python train.py --model="sound classifier" --dataset="chords played on synthesised instruments" --hop_length=160 --targets=["inversion"] --orthogonalizer="polar_express" --grad_clip=0.5
Rows from block 8 of a small sound classifier, named by matrix and row number. Rows with one number belong to one channel. Each number is 128 + 24 x the weight over its row's rms, rounded and kept within 0 to 255. All counts start at 0. Numbers have three digits each.
Before each channel's rows are labels from the 100 clips, of 14976, where the channel reaches its highest value: "loudest band" is the band of the loudest frequency at the time of the peak. Only what is clearly more common there than usual is listed. The data: chords played on synthesised instruments.
# convs0: first width-11 conv (model.blocks.8.convs.0.weight, 96x96x11, each kernel summed), inputs 0-95
# convs1: second width-11 conv (model.blocks.8.convs.1.weight, 96x96x11, transposed, each kernel summed), outputs 0-95

loudest band: 250 to 500 Hz
convs0.36:099173128095113157116148145085121087138110157121128124112103139133116088135096136175175114124186116139125106095120114128093166120156128164145110150149120167130112175161103120133157124084135144112100145144100117121124150118142094158128137134137131102140119147130149162140063086136113110140
convs1.36:112113180108126100108087087160114118118146147195111128124170157159124132121152140153098130106139093158159096104111131122127121175113139128171136131095151144128163119143146133156156169100140119162119121100158145131143121146123185097104103146102111110150102140117082125114142133122094132144

loudest band: 500 to 1000 Hz
convs0.33:137163115118099128124148114099121142115142065104129103149119139132118098092158130124114121126068151090114153163131109130111119131131119135122129150102128109151099105134126121135135153163097127047134141110110125116111091098125129139145142140123118164145099141121175146128081064090089112159
convs1.33:114157142117124096105144149060098081106115124155129128114154106155156150111119125110148140104146127173131097103143112122150093101102112121141138113140121113109151151132140127110109151120129125106118100161142178120137113152128126169117046093108083093116115139104114129151132191120152124128

loudest band: 250 to 500 Hz
convs0.58:109114130148106139151165132128120132149140091127079134113071127070124120145098145162144081079154107124134174114118117142181127109146146117128102127131140169120117124107154142145138124083120162118110133147121134132081131174169103142147124137130120100107098105131113146136106113068140165133
convs1.58:109096152144126120103096115137132151103137102139113099148104127175097105099174100132113109134130146142124129114127119103148135142147115129128152095138139115158129130110160090088167168123156086159116119102145114092179108097126096135079159128175162118131145157102128163140140094168091114115

loudest band: 250 to 500 Hz
convs0.30:137137094099086112136136064106115121142141166150120147128111074113139111157092144142115148110126133181121138108124117148104112143125196158120129141121140156121135135128087124111095133090133107080115120162154181109119134111131169117121133111134118074151102158158101160145126143117115101135
convs1.30:104144115148130131144130167136112128062127121138166112137139162121145112146165120152137078166137112119124161152070136128141119158146123135107094135105145115119093102116101126132125120131193143181095116103156121153172114132130127067145111113101113133143161115101100137154176141129133121119

loudest band: 250 to 500 Hz
convs0.16:136166124135106053122129128106110111100107128108107150108163159140112146099101134126093138114118084131121137112142119085138146154140160192150097122129139091110146096123129072134154076148140145118156144098132128112117114131100148088101107128171124123119154136159123148149168108134151104109
convs1.16:118099174061113156125138133138128147136132172132130152129149091090148151135127140128156159151113102152108116122137142102169126154153125149146137149097200115117094184127144135122132116151137148112172118111140124096138139137124106134098134116162140098119146155134097101108114202144113118127

loudest band: 250 to 500 Hz
convs0.49:096119152135133132167148177137151165154117119114141149132153132141103150090150115174132151141141121135152087128124182159119174109104132123173141124174113112082156139136105163105148116167145135150145118150126159143085118180123137150151161148104116127153115094113142162104139127143127155098
convs1.49:132136145092105136127102105129156187117163112164109092116125145113162121174153118095168157118154150157128147103096141130156104138173138124093120122131163094115092126108092109149095128105135120109197123108116085095107170094159124127117095116129119134146106105123128125105131111117141153136

loudest band: 250 to 500 Hz
convs0.79:099129133111082180146113129142130132118133093132105130171114122120135116176124161113147145140156155129109142122103140147124110182108178103122123183141110143130074120124114161121143136086119080102138147147106141100117172172124110136089129146145154153145112141141086149131114088139089131135
convs1.79:120107147131133134113126102161127121114116159165105084110121128157094138094153111152115105125094100124118109079134113088129099157181070110168131083135124148126112161110115100133147126107118129184154111129129121142156098105139099122085103102119109112088144110126094135087162122134143153113

loudest band: 250 to 500 Hz
convs0.5:105053109163144122101124119091074126138150088128103140168119116147100095156137129158108134151161148066100131113130135142143167137141135144166135098160162121101125117128112151111151125104160092164104129125107135162139112149116167162109113093118138155128133130103148136138113094145147111136
convs1.5:130165147086074170114129144139140109107125123138158118124152157134113151142145107120185100103122097134137104105066182143094117097132103165095104096110112111123112131121118096164111141119140175112096110094105092147099124112125157125159116099105104110132127120116141121109120154138159124158

loudest band: 250 to 500 Hz
convs0.17:133187118142107126142110148134116114118116143110132181097132115121144091126152168123132134121127074156102129132116102121140120090133139128110092189122138111110114098126117161097106100149115149103126149132119181086126133168132140136153105145134127201160145122090113084132098158127092131128
convs1.17:168104098133103086151124116124130155152118141135162147133125096132117088103111095132140152105100124112116117097098121117103147144163129113155174128170148122154147123124150128173146118113173135143145117122124122147151108083140110111182112146139130098114108142142117137073144075134161153064